Weights of a small audio embedding model.
Training: 5000 steps, batches of 64, held-out accuracy 97%.
Data: trained on synthesised sound scenes: up to three everyday sounds over a background, 26041 training examples, 12.3 epochs.
Rows from block 8, named by matrix and row number. Rows with one number belong to one attention dimension. Each number is 128 + 24 x the weight over its row's rms, rounded and kept within 0 to 255. All counts start at 0. After the name is the row's rms in percent of the matrix's.
# v: attention query, key and value (stacked) (model.blocks.8.attn.qkv.weight, 576x192, the v third), inputs 168-191
# proj: attention output (model.blocks.8.attn.proj.weight, 192x192, transposed), outputs 168-191
v.67 082 [133 183 142 122 134 127 159 117 109 158 142 112 133  87 154 105 117  88 107 123 119 175 153 137]
proj.67 073 [ 94 133  97 129 113 112  89 171 100 136 119 128 161 130 107 163 129 154 147 122 168  85 139 101]
v.68 097 [109  84 106 114 105 121 110 133 160  93 125 133  99 138  72 161 134 136 166 148 130 126 100  89]
proj.68 101 [146  95 160 162 132 155 145 105  92 134 140  73 111 167 137 120 158 137 101 121  96 147 141 179]
v.69 088 [123 108 113 135 116 123 110 101 150  99 120 121  74 129 138 167 111 117 144 147 142 113  79  90]
proj.69 081 [167  81 126 148 118 139 144  87 111 109 125 109 105 158 107 119 153 159 100 131  76 148 171 188]
v.70 069 [137  77 133 110 126 130 117 152 119 119 127 117 124 162 140 167 150 145 138 132 139  81 125 131]
proj.70 070 [182 143 133  96 123 121 125  96 150 131 128 130 127  82 131  82 126 108 111 126 128 191  96 118]
v.71 087 [147 150 131 125 135 114 134 107 111 128 144 119 181  96  88  75 138 126  97 145 141 149 153 134]
proj.71 082 [ 79 147 147 129 141 158 114 162 135 162 149 142 160 119 170 153 117 120 143 129 130  97 103 111]
v.72 061 [153  99 135 143 120 156 120 107 126 136 141 134  87 109 155 153 117 114 109 159 180 128 112 111]
proj.72 065 [102 114 101 107 134 141 112 106 167 146 112 119 147 190 129 131 172 126 147 130  77 163 106 161]
v.73 089 [156 149 138 128 138 156 169 151 109 195 156 140 125 129 153 125 100 111 122  84  87 139 129 153]
proj.73 087 [127 160  66 122 113 113 103 132 147  73 115 137 106 122 126 112 134 121 139 137 190 137 137  86]
v.74 090 [134 120 126 140 134 108  99  95 104  96  98 102 130 139 159  95 140 153 108 168 142 149 129 130]
proj.74 089 [120 110 168 128 133 105 135 120 131 181 147 156 159 136 106 167 113 141 139 121  91  99 105 130]
v.75 078 [110 122 141 149 141 143 145 156 102 144 127 126 120 140 206 149 109 110 130 144 101 123 124 133]
proj.75 075 [149 148 100 126 101  89  96 123 120 113 128 127 106 127  84 132 118 164 136 110 158 125 140 117]
v.76 083 [113  87 144 113 123 135  83 100 140  78  85 127 142 144  98 106 149 151 119 136 166  99 119 118]
proj.76 080 [136 124 170 119 139 121 153 107 148 168 147 127 154 119 135 149 128 111 137 128  69 123  95 162]
v.77 065 [127 136 161 108 136 165 113 129 151 161 126 125 165 161  73  85 131 173 132  98 111 107 152 153]
proj.77 062 [121 134 108 127 150 116 164 120 127 116 142 124 156 102 148 120 149  71 154 122 143 125  96  83]
v.78 072 [125 143 101 124 137 120 163 137 127 129 159 123 126 145 119 143 113 120 161 106  91 122 136 123]
proj.78 071 [122 157 124 127 115 128 107 166  97 120 130 140  87 129 130 125  95 150  92 137 196 119 137  91]
v.79 101 [146 160 154 138 136 139 158 138 116 178 150 119 113 120 167 119  83 102 105 100 105 135 125 146]
proj.79 111 [133 129  79 133 120 107 115 147 133  90 111 160 123 123 109 116 142 141 150 147 154 127 153  97]
v.80 105 [162 154 131 136 146 188 139 118 141 123 118 109 100 108 159 105 124  77 118 123 173 177  81 147]
proj.80 104 [ 88 131 120 124 139 125 122 159 138  99 124 139 174 121 152 189 141 136 103 136 113 115 164 121]
v.81 106 [147 112 105 122 126 107 105 163 152 116  96 135 120 116 144 112 134 104 133 150 176 117 107 169]
proj.81 102 [111 129 130  98 117 161 153 126 100 146 151 118 134 160 151 170 136 148 122 101  79 151 140 125]
v.82 096 [143 132 129 135 137 144 151 133 143 125 120 118 119  94 169  94 122  66  72 149 149 116 121 166]
proj.82 111 [123 134 137 115 123 116  88  96 150 122 123 119 157 154 116 198 150 172 136 124 135 134 134 129]
v.83 080 [131 158 131 156 128 140 139 107  99 101 167 103 108 130 172 106 132  65  78 129 156 117 140 111]
proj.83 080 [133 132 138 100 156 147 103 117 186 116 110 127 162 104 109 186 149 141 132 139 127 120 111 145]
v.84 090 [115  95 136 108 122 108 133 167 126 162 128 130 148 108 122 143  83  99 112 162 114  81 132 147]
proj.84 088 [109 168 119 130 104 110 120 132 130 142 140 123 125 166 148 180 158 153 139 137 116 171  95 122]
v.85 093 [120 131 114 124 122 126 111 120 156 148 146 145 161 156  83 144 138 186 147 118 106 122 154  91]
proj.85 094 [150 115 145 144 127 117 140 123 113 129 121 102 103  98 116  45  89  80 125 142 142 111 130 136]
v.86 110 [124 107 157 149 123 125 159  91 154 158 156 145 134 148 112 147 129 146 104 118 121 143 136  84]
proj.86 109 [132 139 115 105 151 117 100  82  93 101 123  99 121 124 156 126 136 128 122 134 169 105 126 176]
v.87 091 [136  96 136 132 129 147 152 100 174 137 121 110 138 143 111 147 153 117 123 106 113 141 129 132]
proj.87 087 [129 152 153 144 132  89  90 101 115 104 137  99 158 130 131 115  98 165 116 144 177  98 144 114]
v.88 091 [140 112 115 102 125 121  99 145 161 142 102 144 163 116 122 144 150 122 130 143 127  95 147 185]
proj.88 099 [131 123 133 147 102 112 127 116  85 138 154  86 106 160 121 130 117 131 143 118 108 144 122  71]
v.89 102 [113  76 137 147 110 101 167  85 123 142 149 146 172 165  89 145 134 162 125 139  94 111 165  82]
proj.89 096 [155 146 128 115 137 122 102 100 123 119 127 104  91 129 156 102 125 145 135 122 178 129  94 151]
v.90 123 [120 174 142 149 146 150 156 102 117 120 140  99  89 119 155 109 114 118 109 107 131 156  85 106]
proj.90 129 [125 134 125 117 144 135 114 125 155 122  91 175 170 118 124 146 144 126 105 143 162  97 158 169]
v.91 124 [130  93 110 105 119 100 108 159 149 123 118 141 155 115 104 157 146 128 146 166 135  97 128 153]
proj.91 124 [120 138 147 133  95 134 146 143  96 152 148  89  96 153 147 119 110 124 137 100  89 162 112  98]
v.92 100 [ 95 127 117 123 121  85 146 104 121 117 172 165 156 145 100 161 154 170 160 142 117 114 124  67]
proj.92 096 [165 131 122  93 119 150 119 115 133 147  89 125  79  90 128  67 110 101 113 105 150 123 130 166]
v.93 099 [109 108 139 121 113 111 144 112 127 121 164 135 139 172  81 158 136 179 168 107 103 136 142  79]
proj.93 106 [132 140 119 130 138 130 140 139 103 136 138 132 102  98 141  63 108 104 115 122 156 124 122 146]
v.94 116 [159 182 120 126 149 183 131 122 136 105 109 112  87  98 182  95 126  78  91 122 144 145  89 177]
proj.94 112 [120 111 144 139 135 105 103 134 159 110 110 132 194 122  95 175 128 143 149 156 116 112 178 103]
v.95 093 [125 161 113 139 134  94 114 145  82 135 158 155 142 102 134 123 127 135 116 163 118  93 145 101]
proj.95 090 [160 117 128  87 133 160 126  94 170 143  97 127  83 106 110 137 131  66 114 120 111 122 123 163]
v.96 104 [112 124 153 130 133 178 167 135 129 146 156 106 136 101 124  83 129  88  87 131 106 175 139 109]
proj.96 106 [110 136 100 145 129 100 138 151 113 138 118 163 146 121 150 166 125 151 182 129 128  99 101 130]
v.97 097 [103 119 128 152 123 167 173 137 130 127 162 112 172 142  66  81 151 131 117 144 129 136 133  62]
proj.97 093 [ 92 150 148 106 162 123 126 162 113 143 104 158 165 122 149 106  76 124 163 119 115 118  99 169]
v.98 135 [111 142 100 127 129 126 100 120 127  99 130 153 165 144 122 123 145 189 141 138 132  95 136 129]
proj.98 149 [132 138 156  82 149 169 135 119 151 140 152 110 100 143 134 121 111 103  96 114 100 136 111 139]
v.99 069 [159 123 109 108 134  88 106 121 100 149  92 129  77  97 155 137 109 137 133 119 156 168 136 134]
proj.99 065 [144 138 138 121 125 119 134 113 174 110 166 126 139 126 152 167 164 109  84 145 120 115 106 115]
v.100 086 [132 103 121 145 122 148 158 136 171 101 108 119 136 138 103 130 145  99 128 152 100 121 127  93]
proj.100 087 [123 149 145  95 146 107 134 152  92 113 127 134 143 135 132 123  95 159 147 105 150 142 129 153]
v.101 117 [131 101 121 127 134 129 155 176 146 159 121 115  99 102 105 135 123  82 129 108  92 154 129 109]
proj.101 115 [119 149 134 147  93 112 121 109 114 142  93 131 136  98 166 149 123 138 141 143 171 113 112 143]
v.102 078 [119  94 130 146 126 154 138 133 146 114 140 120 154 162  87  81 154 151 103 155 143 128 104  80]
proj.102 071 [109 139 118 101 160 126 132 184 100 133 151 173 128 157 130 132 110 126 146 102 120 122 117 157]
v.103 092 [120 123 145 143 122 153 144 109 144 118 137 106 135 113 133 100 140  78  92 157 113 155 120 129]
proj.103 096 [114 124 106 108 142 107 147 160 108 123 130 148 135 139 129 146 117 174 183 108 140 110 123 119]
v.104 078 [141  97 122 116 142 115 122 125 117 142 174 149 120 130 157 158 138 134 100 149 120 160 100 160]
proj.104 078 [117  89 115 166  78 115 159 130 136 148 125 117  55 143 120 155 151 116 165 126 140 128 132 101]
v.105 149 [114 144 100 134 123 133  85 109 123 101 132 144 165 141 129 123 148 175 137 153 137 106 156 142]
proj.105 165 [126 136 148  83 149 168 153 130 144 134 157 107 105 149 127 118 113 113 117 113  89 142 104 118]
v.106 081 [103 115 119 140 125 172 206 152 165 105 131 123 171 148  70 112 126 107 133 157  93 113 125  60]
proj.106 082 [128 154 153  96 137 119  99 162 118 157 125 144 138 120 164 140  86 136 127  91 167 132 109 179]
v.107 080 [117  74 132 143 119 164 124 139 110 136 132 119 163 155  73  94 168 188 127 120 128 145 167 126]
proj.107 078 [115 188 138 101 188 119 135 133 138 100 123 112 177 119 109  68  98 106 148 130 111 145 113 125]
v.108 081 [146 125 145 115 146 101 108  95 100 159 125 135  90 106 173 131 111 105 125 100 125 143 112 184]
proj.108 074 [152 141  93 148 119 120 128 103 158 114 172 154 111 113 133 164 162 147  76 141 119 119 130  83]
v.109 088 [126 166 120 122 130 120 109 121  87 151 154 147 142 147 117 121 160 163 136  73 137 130 155 144]
proj.109 092 [113 123 134 145 133 147 137  96 135 119  80 110 136 123 116  95 114  90 136 166 119 132 128 121]
v.110 079 [146 118 115 124 127 111 103 154  91 153 127 143 128 116 129 143 135 211 138  79 161 128 135 142]
proj.110 083 [116 137 125 149 136 142 139  96 140  88 102 125 133 139 116  72 118  83 111 168 113 118 140 124]
v.111 108 [151 119 153 108 134  93 123 153 130 148 120 128  77 106 150 159 107 113 156 110 139 152 112 140]
proj.111 101 [128 108 107 192  92 114 150 125 113 126 101 141 139 124 110 129 178 141 121 138 139 126 161 117]
v.112 116 [136 153 117 131 139 142 122 151 174 137 108 147 123 112 131 124 122  98 111 125 156 138 109 153]
proj.112 114 [ 79 117 129 117 132  88 145 150 106 126 150 146 159 132 144 158 125 156 130 122  87  95 141 153]
v.113 127 [ 88  95 158 149 128  96 150 119  56  89 145 108 145 138 104 111 113 154 142 140 101 133 148 110]
proj.113 116 [170 176 134 118 137 160  99 121 175 160 107 124 117 131 135 114 144 130 102 111 145 164 118 117]
v.114 073 [113 166 150 144 135 134 172 153 130 149 131 133 139 138 129 126 125  91 154 172 137 179  92 131]
proj.114 066 [129  93 102 123 122 155 150 151 118 108 119 114 131  98 126 127 156 107 110  96  97 102 115 169]
v.115 129 [141 125 112 137 131 145 103 130 177 129 122 157 105 127 105 115 135 105 119 114 161 125 120 146]
proj.115 131 [ 69 133 127 117 137  91 159 143 107 125 156 141 161 129 142 143 111 166 127 135  93 101 118 150]
v.116 081 [112 154 133 132 130 125 143 118 142 129  96 130 119 147 141 143 152 116 138 142 139 151  93 149]
proj.116 076 [137  79 102 128 134 143 167 158  95 137 102 137 160 131 126 118 146  93 139 113 109  83 125 160]
v.117 125 [ 90  81 151 143 117 107 162 107  41 108 145 107 117 146  86 113 111 148 162 133 106 142 145 100]
proj.117 127 [166 162 140 141 154 172 113 115 167 156  99 131 114 133 156  93 126 123  96 123 161 134 110 136]
v.118 097 [115 140 120 128 116 127 155 121 104 118 119 125 158 148 119 121 142 174 151 161  93 117 143 103]
proj.118 089 [174 113 142 153 124 170 108 127 149 139 126 112 121 110 105  98 132 115 115  88 154 161 109 106]
v.119 112 [126 126 120 112 131 135  99 137 163 127 134 119  69 110 158 174 109 104 117 111 135 125 115 129]
proj.119 104 [113 110 117 110 132 109 160 111  82 131 113 131 137 166 140 133 139 120 146 179 117  80 154 156]
v.120 113 [119 106 129 124 138 142 117 117 139 103 133 129  80 124 128 138 128 104 140 103 153 152 120 147]
proj.120 117 [110 140 124 124 154 120 143 130  80 158 128 152 152 170 131 129 115 138 112 166 111  72 135 142]
v.121 098 [140  98 110 128 124 153 124 124 155 133 132 149 125 119  92 116 166 110 145 132 176 139 122 145]
proj.121 103 [ 78 138 136 140 141  97 151 131 112 128 141 146 162 163 129 134 106 190 116 131 101  93 111 145]
v.122 090 [143 160 123 161 129 155 150 150 174 166 113 146 137 129 104 110 132 110 126 118 134 139  99 137]
proj.122 086 [ 77 123 130 135 135 103 110 137 117  78 163 148 126 112 134 126 108 143 108 126 105 104 135 172]
v.123 084 [127  96 109 106 144 151 118 120 160 128 144 157 150 111 124  99 144 115 139 143 151 122 127 150]
proj.123 085 [ 95 151 112 145 117 106 160 136 113 142 121 109 149 128  94 160 122 183 134 108 121 146  92 106]
v.124 067 [ 93 101 116 137 133 156 166 143 144 109 104 117  90  91 112  87  98 116 155 132 104 123 118  87]
proj.124 075 [154 153 133 154 115 144 119  94 108 136 180 135 119 155 135 110 137 157  74 141 144 106 141 160]
v.125 111 [105 104 136 140 126 109 157 101  85 103 147 118 141 138 105 108 120 173 146 130 104 119 159 106]
proj.125 104 [173 169 135 129 135 165 101 109 164 141 126 119 110 119 135 101 139 128 107 123 151 158  97 114]
v.126 103 [113 127 134 125 126 106 118 134 128 102 118 116  84 124 158 167 120 115 125 120 133 139 120 137]
proj.126 094 [138 106 123 116 143 142 160 131  99 171 108 120 153 165 144 130 153 111 143 141  92  75 136 150]
v.127 084 [135 102 138 100  98 122 108  94  97 125 129 105 109 149 119 157 134 170 142 106 116 132 151 106]
proj.127 092 [158 114 120 137 128 175 131 114 123 135 114 107 122 142 131  75 122  84 143 142 158 150 113  89]
v.128 097 [131 113 154 121 130 146 143 124 108 106  89  67 122  97 146 109  98 132 163 100 118 141 141 111]
proj.128 100 [143 144 110 157 125 140  99 145  83 129 167 134 139 148 106 134 109 168  90 170 154 111 146 121]
v.129 100 [118  99 134 138 137 135 124 156 151 166 155 135 162 131  85 102 128 138 127 143 106 131 166 124]
proj.129 095 [119 146 148 118 129 137 125 123 135 129  94 108 149  59 146 105  75 134 142 120 142 136  88 120]
v.130 111 [124 131 109 136 131 114 135 137 156 119 136 146 108 147 123 165 143 121  89 179 161 106 105 104]
proj.130 099 [148 119 132 134 130 125 147 125 125 123 117 136 147 156 150 127 172  97 136  88 108 108 137 159]
v.131 115 [148 111 126 135 133 179 154 119 115 104 124  87 141  91 117 106 141 102 127 129 156 144 165  81]
proj.131 117 [180 137 118 165 106 108  75 133  86 151 166 113 137 125 111 124 115 126 107 159 160 128 133 136]
v.132 092 [122 172 111 121 128 133 146 134 157  96 107 140 116 114 134 153 124 120 158  97 101 111  87 148]
proj.132 097 [136 117 112 124 127 142 122 121 123 102 128 138  70 199 141 133 170 124 113 132 127 146 151 128]
v.133 110 [148 114 141 139 128 165 149 139  88 108 109 107 110 115 134 113 123 117 153 105 120 131 142  93]
proj.133 124 [135 152 115 142  97 111  87 130 108 153 136 145 131 106 108 128  98 134 107 173 169 122 136 131]
v.134 112 [126 135  99 147 138 132 144 118 133  97 132 122 117 120  98 142 160 122 101 154 178 126 107  56]
proj.134 110 [161 130 148 134 102  95  94 111 135 150 161 134 137 148 151 130 151  90 111 120 122 122 141 195]
v.135 112 [149 126 124 128 134 155 152 133 103 111  99 126 120 110 144 124 153 111 132 106 163 134 109 106]
proj.135 102 [182 126 108 164 102 101  94 119 111 128 160 131  98 175 118 131 168 117 101 157 152 113 157 138]
v.136 111 [143 116 167 140 133 118 139 131 130 141 137 102  99 126  94 109 111 129 110 171 138 150 146  90]
proj.136 128 [100 140 149 114 128 159 125 141 141 167 122 148 197  65 137 111  71 122 131 104 129  95 103 146]
v.137 091 [115 129 184 129 136 119 140 148 108 112 101 107  88 140 137  94  99 140 145 106 109 129 114 117]
proj.137 089 [ 91 144 132 117 122 158 132 142 148 166 117 168 158  95 123 128  92 146 110 121 124 106 118 149]
v.138 120 [104 135 115 120 125 103 114 143 163 145 115 161 144 160 165 164 139 125 135 138 101  93 114 212]
proj.138 126 [121 111 129 117 154 144 161 119 147  66  91 124  87 156 130 137 172 147 150 101 119 133 133  72]
v.139 098 [144 156 131 114 125 167 133  95  97  93 117 103  99  79 132 107 114 130 105 108 159 145 102 125]
proj.139 083 [148  98 108 146 110 100  94 128 146 165 185 148 137 190 138 133 164 103 104 130 106 125 143 139]
v.140 136 [129 112 158 131 123 105 119 133 126 179 144 133 122 132 101 110 101 132 112 142 117 137 142 122]
proj.140 147 [ 77 142 143  99 144 158 155 138 151 140 105 140 173  71 137 117  72 128 143 103 117 115 105 133]
v.141 087 [122 122 152 115 141 143 133 142  89 124 117 123 133 113 126  84 130 156 155  88  90 159 155 130]
proj.141 083 [139 151 116 120 105 129  94 112 137 155 142 127 116 112 125 125 107 145 102 159 152 122 105 117]
v.142 092 [128  86 141 122 128 154 152 135  97 133  89  78 144 101 153 120 121 104 154 119 108 149 141 115]
proj.142 092 [141 150 115 164 130 140  99 141  80 100 159 129 126 149  99 126 107 156  98 161 161 119 154 115]
v.143 097 [117 181 110  96 124 146 120 130 123 101 110 143 129 115 178 142 121 140 167  66 111 102 107 201]
proj.143 116 [142  90 112 132 133 122 124 123 137 107 138 117  73 204 105 123 177 148 125 151 112 161 140 100]
v.144 071 [137 101 118 145 141 123 143 112 135 148 147  97 142 118  90 110 138 127 133 150 107 163 103 121]
proj.144 071 [112 142 109 125 132 127  98 127  91 103 126 145 134 144 163 106 122 158 110 100 126  96 135 124]
v.145 085 [134 162 123 133 139 130 164 132  86 103 133  80  79 134 126 109 155 106 161 157 126 182  99 120]
proj.145 075 [151 108 111 142 126 175  99 118 105 134 142 172 151 158 150 133 132 140  81 113 148 101 177 112]
v.146 076 [120  90 113 134 128 129 101 130 102 139 128 135  76  97 106 142 109 132 167  98 138 126 146 105]
proj.146 070 [ 87 165 171 121 141 121 181 115 149 141  85 123 133  93 140 101 128 142 136 163 130 157  93 166]
v.147 090 [144 134 115 124 133 162 141 124 106 120 184  95  93 159 120 119 127 109 124 133 125 125 104 120]
proj.147 074 [128 123 109 126 139 150 126 105 119 110  94 188 155 170 143 115 148 145 112 139 162 131 140  94]
v.148 079 [120  80 129 132 116 137 110 148 159 168 116 153 162 128  94 112 111 138  59  93 138 106 179 157]
proj.148 074 [116 169 144 125 103  94 140 131 152 122 114  87 141 106 111  99 113  94 179 121  99 134  74 120]
v.149 077 [125 138 117 109 134 148 118 122  75 117 133  93  67 136 134 157 136 131 168 131 134 161 101 100]
proj.149 068 [141 111 132 131 132 148 156 121 130 143  95 157 124 143 140 118 156 124  72 166 141 145 135 127]
v.150 077 [135 107 119 106 130 143  91 109  92 163 146 110 113 138  82 114 112 130 129 116 122 165 143 112]
proj.150 078 [133 128 151 149 138 137 156 128 152 129  79 173 119 128 140 101 145 140 119 133 141 103  73 126]
v.151 088 [132 117 127 144 130  97 141 113  70 123 113  93 117 105 118 109 148 123 160 166  98 168 128 130]
proj.151 069 [152 133 152 136 137 152 104 118 136 120 107 142 104 126 164 144 134 124 104 106 148 128 118 132]
v.152 068 [140 165 146 132 134 113 108 148 115 135 108 116  57 126 136 163 124 158 161  90 153 137 122 119]
proj.152 062 [145 135 100 151 117 178 143 116 157 141  89 130  84 157 134 126 165 108  88 166 115 149 122 159]
v.153 080 [110  97 133 135 131 145 102 152 139 122 150 113 120 165 100  93 130 127 110 142  92 137 136 127]
proj.153 070 [137 116 135 146 112 114 138 118  92 149 146 132 211 106 130 118 136 136 120 114 127 139 137 106]
v.154 099 [120 157 126 133 126 123 104 152 135 120 152 134  83 131 142 167 112 122 146 110 138 105 115 115]
proj.154 091 [121  95 123 140 131 173 155 132 124 142 103 111 129 145 124 127 133 148 117 156 127 150 161 163]
v.155 075 [124  99 129 121 131 129 104 155 175 157 125 166 173 135 108 142  97 127 101  75 145  77 146 147]
proj.155 065 [114 154 110 127 107  94 149 133 177 108 110 114 129 126 122 104 121 136 142 150 147  92 110 142]
v.156 081 [123 135 122 121 132 112 134 121  86  97 137  81  89 112 138  82 148 118 162 147  92 179 102 120]
proj.156 072 [130 130 172 134 138 139 132 114 108 147 100 186 163 116 134 126 152 131  99 111 144 120 126 108]
v.157 085 [109 145 116 135 140 130  99 141 123  96 151 128  66 136 128 136 120 101 153 117 138 124 108 116]
proj.157 079 [109 116 143 135 120 138 165 115 128 157 117 139 170 129 136 124 140 160  89 152 152 135 163 145]
v.158 075 [128 131 158 118 122 107 135 133 117 137 119 133 158 124 125  98 146 143 105 146  90 124 159 142]
proj.158 063 [165 113 131 152 131 118  97 144 108 110 115 147 108 131 110 149 131  93 146 100 136 135 119  99]
v.159 087 [104 173 126 123 132 136 116 138 141  89 143 116  66 149 141 148 134 113 154 123 151 121  96 126]
proj.159 079 [139 115 114 139 119 153 147 124 127 158 121 143 157 153 123 115 136 153  86 151 140 148 187 135]
v.160 075 [133 121 101 140 123 118 139 129 102 122 144 143 123 137  80 141 143 141 131 135  99  98 133  96]
proj.160 075 [138  98 138  79 126 131 110 127 152 145 138  76 126 130 175 110  82 138  85 154 150 154 129 142]
v.161 087 [138 120 110 135 123  85 127 149  86 126 129 126 150 130  79 113 132 166  79 164 144 143 186 122]
proj.161 082 [106 122 134 134 144 149 141 108 117 140 158  69 112 174 185 114 114 115 112 144 120 136  86 118]
v.162 082 [127 116 130 125 126 108 148 142 180 170 174 119 122 130  92 129  89  82  98 154 115 111 107  67]
proj.162 081 [111 156 131 123 128 125 107 142  85  99 119 123 146 159 159 137 106 147 151  99 111  87 166 164]
v.163 086 [143 132 112 142 130  98 146 152  75 134 134 133 165 135  88  99 157 158  42 176 155 129 180 117]
proj.163 081 [142 142 151 116 120 143 112 124 144 142 143  74 117 127 152 156  95 112 151 100 108 151  94 103]
v.164 081 [122 107 167 110 145 118 128  97 151 139 130 141 137 144 144 114 115  97 137 139 136 101  83 113]
proj.164 071 [124 182 111 138 131 123 119 135 125 153 110 135 126 107  85 155 115 137 155 112 125 127 163 132]
v.165 104 [119 105 153 114 152 124 151 135 109 154 136  79 108 114 142 129 104  88  94 139 139 152 114 163]
proj.165 107 [115 175 113 171 123 120 125 108  94  85 142 187 118 153 120 157 163 141 141 118 140  80 150  89]
v.166 086 [125 129 125 122 117 140 127 123 166 121 132 165 124 123 133 136 133 103 180 100  68  99 102 102]
proj.166 082 [135 102 124 101 133 105 108 134 133 141  89 114 139 102 120 115 119 146 119 140 156 145 160 162]
v.167 096 [122 112 139 123 142 128 136 137 108 146 151 100 142 117 131 126 111 113  63 142 170 150 138 153]
proj.167 098 [114 170 120 174 124 132 131 124 112 101 119 167 108 158 121 154 148 135 158 117 100  96 116 101]
v.168 102 [131 112 125 112 130  88 123 143 109 160 157 106 124 109  98 128 105 141  77 131 156 156 146 158]
proj.168 103 [106 164 122 178 129 138 140 110 104  99 159 159 114 190 161 103 147 127 123 148 112  91 116 109]
v.169 070 [128  88  95 154 113  88 100 130  67 141 114 149 149 127  64 117 139 136  78 138 147 101 178  97]
proj.169 063 [123 146 141  99 143 148 133 103 150 162 125  78 111 150 164 123  94 130 136 146 111 150  98 154]
v.170 091 [105 122 119 136 107 103  67 109 155 100  91 167 161 128 108 139 122 170 160 107 146 106 157 117]
proj.170 096 [134 109 120 129 142 142 171 133 131 177 146 103 144 158 126  64 120 138 101 159  82 137 108 169]
v.171 107 [128 143 104 144 116 130  82 128 146 113 114 157 132 136 118 142 147 166 165 120 118 121 148 113]
proj.171 109 [126  71 146  92 120 129 149 121 158 156 130 108 140 134 136  93 113 119  89 138 120 164 105 168]
v.172 072 [138 110 154 142 133 104 157 120  80 130 146 163 163 144 102 106 148 118  91 151 137  90 153  59]
proj.172 076 [135 149 148 108 140 137  98 130 134 150 110  56 101 100 127 173  61 126 153 101 115 159 126 142]
v.173 099 [120 151 139 116 138 157 131 125 150 138 129 145 123 124 168 125 120 106 187 118 102 120 101 114]
proj.173 098 [129 100 116 104 135 103 121 134 121 117  91 127 145  78  85 136 120 164 145 110 131 141 163 139]
v.174 092 [116 111 147 118 142 146 146 127 141 153 139  86  74 120 164 142 103  94 154 119 139 159  93 147]
proj.174 092 [112 154 111 177 136 128 139 136  91  92 116 207 138 152 111 134 176 130 132 129 131  78 145 121]
v.175 097 [125 148  99 146 120 122 127 146 133 130 142 148 128 126 114 156 139 143 154 126 116 107 139 122]
proj.175 089 [127  77 154  83 106 122 118 123 162 133 132  92 130 130 150  93 106 127  78 144 151 164 120 154]
v.176 082 [131 125 168 121 144 120 110 160 147 136 132 110 100  63 149 124 101 101 133 134 130 151  84 138]
proj.176 091 [117  99 116  96 117 140 146 106 143 135 142 108 120 163 139 138 146 124 120 137 103 103 135 159]
v.177 121 [158 128 114 114 123 126  88 104 162 138 154 170 165 115 132 113 129 126  90 121 129 118 144 121]
proj.177 131 [119 106 153 144 162 120 147 128 160 110 128 108 109 143 148 151 115  94 140 122  98 152  89 151]
v.178 083 [106 173 105 147 124 146 140 115 134 118 115 124 122 134 159 130 154 103 103 118 133  86 146 136]
proj.178 077 [137  86 185 112 153 164  98 135 165 153 125 172 145 141 122 159 101 148 118  99 123 142  92 145]
v.179 095 [139 102 135 108 125 129  86 123 134 107 116 152 173 124 115 104 121 157 112 133 124 136 161 129]
proj.179 108 [139 123 107 157 160 109 154 107 148 107 145 133 109 134 130 160 145  86 132 109 108 126 102 129]
v.180 088 [123 115 114 131 126 152 121 154  94 117  95 139 106 130 123 113 140 146 152 120 135  98 176 153]
proj.180 087 [124 191 133 142 134 136 103 124 122 157 104 153 158 105 111 145 127 157 128 151 116 138 111  97]
v.181 082 [ 84 126  90 118 124 106 103 125 154 149 184 117 116 105 110 133 126 114 142 118 118 124 110 137]
proj.181 080 [142 120 141 126 113 140 146 115  84  97 104 105 139 183 143  79 147 173 136 125 147 119 136 123]
v.182 080 [100 150  93 129 124 127 121 152 139 140 151 134 105 101 144 145 134  92 131 110 136 120 116 132]
proj.182 084 [132 112 187 103 133 151 114 113 156 147 115 120 153 161 129 122 133 167 139 126 120 131  98 155]
v.183 107 [134 129 134 122 144  98  80 135 157 140 126 147 153 107 106 108 107 137 137 162 126 138 139 106]
proj.183 112 [144 105 102 151 173 132 156 100 133 103 128 129 106 150 151 170 145  91 111 112 111 144 119 167]
v.184 088 [108 125 121 120 126 113 121 112  99 128 130 133 138 150 102 120 115 186 165 127 125 126 119 129]
proj.184 087 [140 151  82 169 124 106 137 128  81  88 128 132 123 126 115  88 154 125 126 132 148 126 169  83]
v.185 087 [138 121 149 125 128 148 115 142  86 107  98 124 138 119 128 108 129 144 163 143 117 139 156 153]
proj.185 083 [114 136  82 159 131  96 135 123 111 126 145 169 103 100  94 126 146 104 133 128 110 112 116  93]
v.186 106 [108 142 127 140 127 158 175 125  82 137 136 111 111 159 136 138 142 111 148  91 138 136  97 130]
proj.186 118 [119 143 122 126  92 119 111 152  97 129 133 118 144 107 103  73 118 153 130 145 143 102 168  94]
v.187 078 [129 155 107 114 136 182 148 129  85 128 130 136 105 144 169  93 135  94 146  89 145 135 178 161]
proj.187 072 [106 119 154 118 143 146 118 128 141 160 166 151 148 105 127 142 101 147 134 152  91  96 112  93]
v.188 073 [ 98 163 135 131 130 110 160 127 119 110 102 127 145 179 122 141 113 165 133 154 135 138  96 119]
proj.188 079 [154 130 102 165 138 144  97 161 109 145 111 149 147  89 102 121 136 127 125 112 163 138 177 106]
v.189 096 [145 113 121  98 124 141  68 122 163 134 120 148 140  99 133 110 129 122 108 126 124 133 180 155]
proj.189 114 [116 120 157 132 153 126 149 116 165 135 134 125 117 151 147 171 125 109 139 127 101 145  73 139]
v.190 092 [120 153 142 117 141 125 188 136 120 139 152 129  90 114 137 117 112  95 146  97 159 152  67 111]
proj.190 112 [120 132 123  96 110 145 116 138 101 148 125  81 143 115 141 107 122 158 120 147 104 112 165 132]